{"horizontal_flip": false, "tokenizer": "word", "embed_dim": 256, "encoder_stem": "single", "encoder_growth_rate": 16, "text_encoder_width": 192, "text_encoder_layers": 6, "text_encoder_mlp_ratio": 4, "text_encoder_inner_norm": false, "optimizer": "muon", "muon_scale": "spectral", "adamw_weight_decay_other_params": 0.01}
Rows from block 9 of the image encoder of a small contrastive image-text model, named by matrix and row number. Rows with one number belong to one channel. Each number is 500 + 50 x the weight over its row's rms, rounded and kept within 0 to 999. All counts start at 0. Numbers have three digits each. After the name is the row's rms in percent of the matrix's.
After each channel's rows are labels from the 100 images, of 14848, where the channel reaches its highest value: "responds to" is what is common among them. Only what is clearly more common there than usual is listed. The data: simulated telescope pictures of galaxies.
# conv1: bottleneck pointwise conv (encoder.blocks.10.conv1.weight, 64x112x1x1), inputs 0-111
# conv2: growth 3x3 conv (encoder.blocks.10.conv2.weight, 16x64x3x3, transposed), outputs 0-15, a 3x3 kernel for each

conv1.49 110:472524559481487515434501475540483479454491498510426491558473409566447570478501484490492537540484517578496431430540487481487547405505529498486537469560480475429633474540462580546451426482492515511464527390459455573482540485530412622484428442526500553438463458501459518528579506466518495502615520456630531504569489392485583527555545567440
conv2.49 103:547507537446509534497503467437472464444485415561525523423427494462517515421461568575529421498500454481464529417415516450489489508541532439426480532531416535481420410403454539455457587535444452477512552503494507537443452463496538512526519563463390516464390443567408497582562489481586478475523512546499499443505494528516451463514482596423537610478518543474532556461445458494473455461392471486431522585541495522513557462477558426417612
responds to: barred spiral; tilted; winding: clockwise outward; winding: anticlockwise outward

conv1.58 101:460494529492424549488459540491511523602542517448429520512493512453614634480404519498509450484514589413518549498614484515484546494549541441441462569490515496527456496440496484543521456439480412448456525457436518550492552572463471535445539456421498498554528476522509479605473562502457676460491490494516547478385439508450498486438527451526
conv2.58 145:452505491501519548506538517509567642543556650567556576584563557545478548512479592516550513513538523565520520553524533509474510518463533492516494477543530499474478617548437531550559528521605530510506586503468626525441476532497505544517468476518559516581503462471509473536501491518527513534518495433612572637567483527556459478427478563433443588521558683487479522540565531578452493496474479460539524466441465486514496505502498463486475
responds to: many stars; winding: clockwise outward; barred spiral

conv1.2 090:509567492474510523504544520526460500434630554545481526520527425438609514491577546520448604471496445557449455455538426488482435475564550488449501530451439474456429462556465562554531425474496505546422564447445527489474516590527518511443505404521458445531481431593486600502506497550458424544466494416492522459580430517509456587535541576442
conv2.2 079:534478514528516431487506445539519406487463436562519486513483493511549517503463410493462414501510543506460577525490549464490481415473457564507519485486470596525448531499538530416532495537479545542514502519451514496445451488480496466420532485438416578568437470613442543618610542417553560540535488501491468524563467541558503488557474482489409497456424464420486460411500565582584566526501526617501497530450543394409508518523627446441575
responds to: bright star with spikes; barred spiral

conv1.52 102:542510425500460459545406531519487538603444472520502485512483387467533503472490495459619460553492536450539545428399425521514496574453519501534483515468519450551478561502601470434474507466442510433512484498515483425524542502474443512477470518439445580571522470491497562464492496489414464462526528610493547502497651498419589548557450628539
conv2.52 084:532414437473464503521492608468552438490597409585529414566519539434454487559482479474438448461466474515578431501522567549497448533451489582486536563500435489498445418447619395444526473470484493524637494428567461482481496436513545479542519494409503530409534502417584497462482470519541464541520512521510383419522496404534518586549469510512504497494440429533492464458464451471483539483476477490519571557626513507435452502519507454486543
responds to: barred spiral; winding: anticlockwise outward; winding: clockwise outward

conv1.44 096:511556459463513549476503425450512492469575487508430464479544473553455473423444494477529438538405465466597488521382505515461464528562499522556563522531486496483534512545462463502470458465556494516547452454502525498531552505492541519467518484613483508483470504515418451474452566517502479504630643381519626575434405524504534395584531488435
conv2.44 075:531515458569573433453478431519475441468494462517409496408326437452493497489439539517508569518467497477423478467476406487493417488432515455444495388598478494468555410419514438556478510544432537465597511560497533539519507503409434511548534503502536498463533488518500494520581439505508482454628478475409403494468514448504542464461495532520510528462535495454559454515525553513578520489477386542464423506518457511505552432524529534481631
responds to: tilted; lensed arc; winding: anticlockwise outward; two-armed spiral

conv1.63 095:508515520508544479480501461467528397377482478563459451572515486526494362457529511436473487490492599390495494468529480493506506499551531523514476497567496588443538475510533496540540471461442467584587440549459493481455538530490514490409515513429462433495483552609546544465548496536617490496591459492472536527595559438439446453624446423503
conv2.63 087:496504515509467557509553514555485455588519394477500529375394399401497544539632542523486449521506467569554453562557553481470427525399463478485492456452504514492524481471541443417495529509508537442518502423501458558539508518428495536547495539466477459451458561558560492517525518509565562508599463438454395362509536512596579556512551493530466459461463458534468585528538546410568472585506552489483508505535559508544447412542514466472485
responds to: winding: anticlockwise outward; barred spiral; two-armed spiral

conv1.15 100:588549426465526521390543535476569549438532567543520573479474438479507545471576593573492625517498481489463529599491481426513444479488510559480509458541534411436463547577498508495454494453551462436552473506500483468497471523614565498503531410438529510526474428449477453505499455485496426523432477400530438518570445499476522602522501449388
conv2.15 099:535457543462490544443410484511481544481443505546548492419429520554499595512520519507423429477543447509403581479550560502458480526440459524519533491476416470501443415470411462451457495536526498459501501545443515489416437483553562535508551516458467482466494566584493518625417475555594471529456494579462533507463477473552508519558556475518521455402455388412417503462485668502575529528441497513424528491467541425426532467585533494499534
responds to: flattened elliptical; merging pair

conv1.59 097:441591484576564603562466446478451517479534517468457554432534471466542533528567532464557487418487503478478508626474588466458487430479487539626494467450567520488511483502551483443447486443492496447494509499529517627519413561472602524524489426484444529452503474532579410517568457508446482466446427510523495593480488522468424401579515498461
conv2.59 073:499524577472481517534471388549432539523506542458479439400485573468569555469506557454544467487518514424447496554524518507512543441479592458535419500516507504522598469475415459563500477461616538447513602577451547548541512478504515494496484498518472445589494500424466449588511539472497542421507519560487591542563420405436397422445437475412472525429581456510441512481535524548507575405450382454470472514497458507509492523547564535487534
responds to: winding: clockwise outward; barred spiral; tilted; lensed arc

conv1.4 104:492532501463378439487483497514555471496561461561489472621530518507560427554484475571411433514441573550469560502596552465428479536447553473466507544494390489448519492542564463598570561588419474498527481500458441526503504583520540466475520470529587492526484515444509496474481499486597390459549447463447488562561502490467463581440499400467
conv2.4 113:524522429623520478671658536502584621502470469520556423505539478421459483614562537441537427473487498498548486526495505540480435444438496471462471508574483502463491604538395536452481441444504483491493437477430430466447547527480490516489502484512484522504503524522568456497515445397540617512463465502477450384508565545537529471500557493547466468533451501497479535495468497537421461530542564488487593468471476554559468516469476550457568
responds to: winding: clockwise outward; tilted; two-armed spiral; lensed arc

conv1.12 103:422464500522556486446501501510454409474557512472495538472514496516463543526537511477526553530415517526583619532491563408451534449481467493476513544472487558463414575511470472563526519522488497566417532495482496458448536532553459468486450476459583504461504502469541574570521475523413434478422504591413657433528548386430446574495586456556
conv2.12 118:546468497555440482509420420523540565523446457523509380512449541481526513550448426568560537503431532448514527590540450504477491510477413428519536496511530507523506563511590419459495458448481504495440478505491430503494492471517477514454557530491482422503479450500468421528543482364538584481505518512442461381461514466544584611577506385522470450511479475556413523472453529522511628565531459578491431578464422483431419507483500438539583
responds to: two-armed spiral; winding: clockwise outward; winding: anticlockwise outward; tilted

conv1.0 107:488534503485505480486535501545431480488556559505614463565543550528544469465517510396522489496381521543467567485486554501514528520492413531523488455455474513563496545454573456525500457583457457512488547516501486589477495492514551555498484450472497487501526452535516496554631491436473475495467591520386496426554478385509445644387387482410
conv2.0 111:547525433618486389724538458536471542510455406457542405521490481514468453592584460468581482454475574491498532487447485490532473457436469533470488493431499531522518570532527517505494503473522498540480475499421515519469514482498471505507424506512508495452457536559545435548439520442442510541465564620426428499505556554437473539529537408493490448509445494432439475410530520457489530446524527621491481579472525540497456607558533456535491
responds to: lensed arc

conv1.7 098:462443461530504490620554509515502506451494489526452451466478526473454444506489570511500620479449446594496599565485478519612630500562410631452422645529497542552448514442545462443541479561523493567468479526488572517429506476407538463550500466448482432467480458486520496448439514540531535537465433498475544491486495486528561501485464430526
conv2.7 102:555515445411459429495440450426475550495441480626564534460530565465496494493477443503379556521466499499502473531618524567517451523435452539509514519512508509524498542529508410469500534484525447480552478501529451486492498509508475470501495496473482484429562551588448541570466457503411500513474552506449431453526533476438651639624559532604531431531466481468388475445513511527504435546509513499494513538400450423435501492485515459429392
responds to: bright star with spikes

conv1.3 100:497492583483561485414471435539481434495403618526456528513506477529496518506559418541487545546584504537445477529475524669487483525543502487565518561530560527520461536547495465503502445469487475461527461447516545468544386505406462451496469425520554509418485482462512469521499419455600524561478488510473482439415488574636519578490469524406
conv2.3 112:476511539477481538474531553512522508465508517544509512521498516503449484461516546473406438599525412497530548451457559454461517569505463620602618504475480442449404497540524485478531536458472431429490481478590514531606515580524416461534466457517463451451509607491515587472431514473398502458561537454519504504522437456515574417546510469579502453437542485471545511558582503585377393520493504512493474445564544577547516557509476434439417
responds to: flattened elliptical; barred spiral

conv1.1 099:505547498488506503502505580484391606446606586594475537538499471546559500579437486553465539475554519544421507511494520455440533443509439529476543497484479514543558523471521533440523467450495458469528412518543441508507510509534504507556457547465509535520498459577511503506462524484448415584451434418484514500565472448514462532498655446305
conv2.1 110:490501491434479495540430523483434515461446466527559541522498592467474478521478432503436464498483456492544546462500527519503517502496525525440459528484425545460419470524524455479462557524484460553502499527448455434459474469515593492416648565420417530537465459584443528668591474526527508526438440492476457465504486462498579534536525581527474529402467466426458496428501570565581489558490464593471477564496556390425471501532606424442572
responds to: flattened elliptical; many-armed spiral

conv1.55 089:443571668469563516582477537564468549527359574426588497462444440468480559464562492436490482480477467486536528473491475595496492500548497551591497517520472520484478497597451501567484465519606487505493389486479483424517453502441486549504556548553493502530539429506460411484442485529521463489484543482628420481511553477446567494477448498493
conv2.55 108:464474553520497492437487459474470417432492533546516468443547483488505478361485567489405474584446471548490521428452509447464522548490409555586594470495509446416425443523598484469491551439444408460574515445598486519604535544529455473543456460586486443496439556499515583440430530535451490452534533534509532471485495440485577495574490494562502499472475493471560593539602425498429367497510492437460488514500530535514477595484459490460467
responds to: flattened elliptical

conv1.61 104:516485443539443407523494531518485452441480549416564497556571542544460511540472479563489456473450514667525562457483519528492538484523505489437526477431579490460637620477508469487571552550450497477467545477506446489472452525507529491511427445455487480450548473554486397497624458510425535467541502533619454445512491544413532399482523489496
conv2.61 113:505531482616521394614538394406479567452375589416575504464479539519434468575510454500456426492510476491475467514510437450511503431533512502515470522489497487437554519463369502486482529554600459565530475505429474476411500512526479524496423494513507535520515477485466451578471453418513553449524553546481480531449429598500445496492491611463440654512462624476504568487499473516473433545556511514557536535493442544484524541504521507513509
responds to: many-armed spiral; winding: clockwise outward; tilted; winding: anticlockwise outward

conv1.8 101:464491458463463405620485540462503501525515535499557511467473521455461450552507491477494541501502490515519412506410544525501549477397494564475488478482481426455422535511437453434537446569558450517528501617518426428573486464592508467572529496599478610527532508491486446583454470557443461434503500530605565590444413446454437471508535563456
conv2.8 069:493426476502510510479492474499526457547505565576550461478476451454574477465447425454407470568546501548492467486475473441461487406511471491507465572449570542569546555577609495438562431541570536611490484443484578447413522447464435510420483459465533434554553535492488569488511481450486464483445495461445519430474417454532625550566484452487500448532475474530565451405546528432485527535534458537553439475466485431484487623426511612529568
responds to: two-armed spiral; tilted; winding: anticlockwise outward

conv1.43 113:432487452495452473501481532466492443465513520499408417541487509483548539603567453419517552477388474551571582549473531551489521487471513434519432531535484421543588504500432430496548450606458544539462481477427504428479593518480436484568495500492543525482476428621524449462503518494439477498526516588507552515481545554546578385505583550415
conv2.43 089:522489460485513454496490466405454574490508533520554541529536557439445553359465452476456493480423464453434424630576490588461399451457420416551490448537569416432463503508484459403478494507468450546518442514519460473540469497457461524592498539533464460442538445472495549585451429425536500467494528551486485488394490460572582566608504536552509521500588554518471506532536471443396485484486449511502448509507460449499491448427535433543448
responds to: bright star with spikes

conv1.6 103:561551520520455537501501545488481471561496413544518475511476535489522582474486530541467463565440443409496495546534517502577565493601558523463462536488509499575554462506508498541429493450566368525466479489436536536448488554610480560472518484471502482517424449417482468508501585475486535486405509494437505588405562328521572439541561435464
conv2.6 083:455412485462488499552508501542538440491523508493453446433544613424499611467518564495466572489515507520577455464532502490504470532508516505433561546522481565472500522517428526499463494493512581553542565428526555533475539585495505461531433406552584482514546482441409571555545543507459508457493422462565490536522538567393344539452576505447511466513522480462415467497432464534598456485500587443476608411488481416481445446547454517557438
responds to: flattened elliptical

conv1.9 100:492624541559538469509546507489547469520536460507514526502529512608489460505503545461567451462481552526555472430476477416421488510444405496472489501448505508458539527456534587465463474467523429419389476436514487514612488503501514469513447502525428506514438491487493523493497393612635529506574497504478547560529480608515370576523530402478
conv2.9 106:542589496533505543591585559505501499501546488486537471501451458500453487653569470579594639530501566504484461518543548507430530482530570388490426497513510495455552447485425470540482483518470443488501463535523470428499463451457521498440537485485478438458530505435515485531566482408555508474499505486433451439530502464496516402569455512482477490488517524534537463508476521505546517520397381526493414608513483437543676464454587482420533
responds to: barred spiral; tilted; winding: anticlockwise outward; small

conv1.54 105:528539476481505574496523599643482543490481452457429534533495517575497466531530510483445431513473475550470548516474474545571502420429465508438491496414484410432460471572465506531454454462526494522523556446552441517560496543485477568396452430598452436456524523569531459538551552533473490535586497543511508542580459514487489480617336516469
conv2.54 090:516529556424530443397401437503453385521509492471372360496512559514518534509584483584574608524458515595488445556439388485509506493495443467500488526524508438476472454382445487501494510615560425497544478512503584517509528513468485493487483523592506559511511503529575574494564613503529499516538471500515554557517543548527497497538474556595467526553494470478593480504488503539479515391462515437433525483450533548548499536460518523536582
responds to: barred spiral; tilted; small; winding: anticlockwise outward

conv1.13 092:492485592550511457432540522531570552611475539481539471529487434496542460488480553522501565511489556462520476590475449542500501416527549494566511500449471457456575469494535526526547534519455515471494513300545439454485545503419469548529521459479503532536482578494492462413484562436441525631435577531480467462410574496405520430468433485453
conv2.13 105:470507491467493484451512483504528551474488499569497473524455428481491500534523564516368454496525406445537589460481566462488532560536529580614606477438460482530448533568516548469517504434498547404518556423438554564518514580570461485536544523542495491470451594529519543521385589551407471547536529550509548458483495442472494532483489522521525526479461570465547616550529478498471404546473545443433551554493615529512504517529403426432397
responds to: winding: anticlockwise outward; barred spiral; many-armed spiral

conv1.46 094:462524474413466455477551547560567506404448607497451524569483526497629546438547596496447602528524466464456465578458521441494461446577564509461522507450474525484502513505487487551491534496599441410483439496513468507469568514472482488471470475483456488469510366583576490552467419547532505569611421480498461519429476503524498476467413520566
conv2.46 093:458607479500525468431443467423464483501494494539482496488485544483473571462496553601540475478545539481484481607476553528459479488544453439506521478416430531599486533458488471468479505527529600545515572476417506458505509451552520457517478496497428547521490418689474543595498371605560484507532534502494538566475485517453519464523565582498487531451477554421449581572589542580473407485516589491455494473510529400548514466562535512459492
responds to: bright star with spikes

conv1.45 098:456471509441553506513453519495504467649493499499547509506503534489492543549449572468479390443495493439518610529689465543437472601476583511444520516493492487523476587484485560486496494490529505503459544513544458513556480530539474476493519504531526476458598441419393382504567477525440573457417438440427495474543483481503541446557523455450
conv2.45 075:480468504573554469539547428567612599522556602455462502469501531470520489533508454419521501495561504445444495531534414458409503541501551484451495514486554525488553597456437564551495558482553571569528552528495480497464470490517540492566452510545506501583539569540579493465503421430638478498529536505627512466522490549588358485441440520395437428484518553534496521414492532476488459473451469400499561420482459540508510493504456465537556
responds to: lensed arc

conv1.11 099:466548601503558479509490528552446507501497447450452504465451583542516560476471483485489461554455465443522503531492542518469508405472526550465483475461441473496541566473463458492479532479575553406438534589504566544454545510437574506571544464565426424448493487509517450446482521592566505465606550383464559535607495427524497413596404464579
conv2.11 084:489613492466557530378536391497492450474487474424513453413476516505582501496578484517474552538404495585545495446462500464467547481561567415528521551486526456482551380418398513443477569516493484508611526476539555487514520543488446464546416484517456501553504496482465450447583529560530514457589555528512554491530507567543474472590536556521491450478530588425433466453500546499526392514440599467445479618486496455534501526517439561505486
responds to: barred spiral; tilted; winding: clockwise outward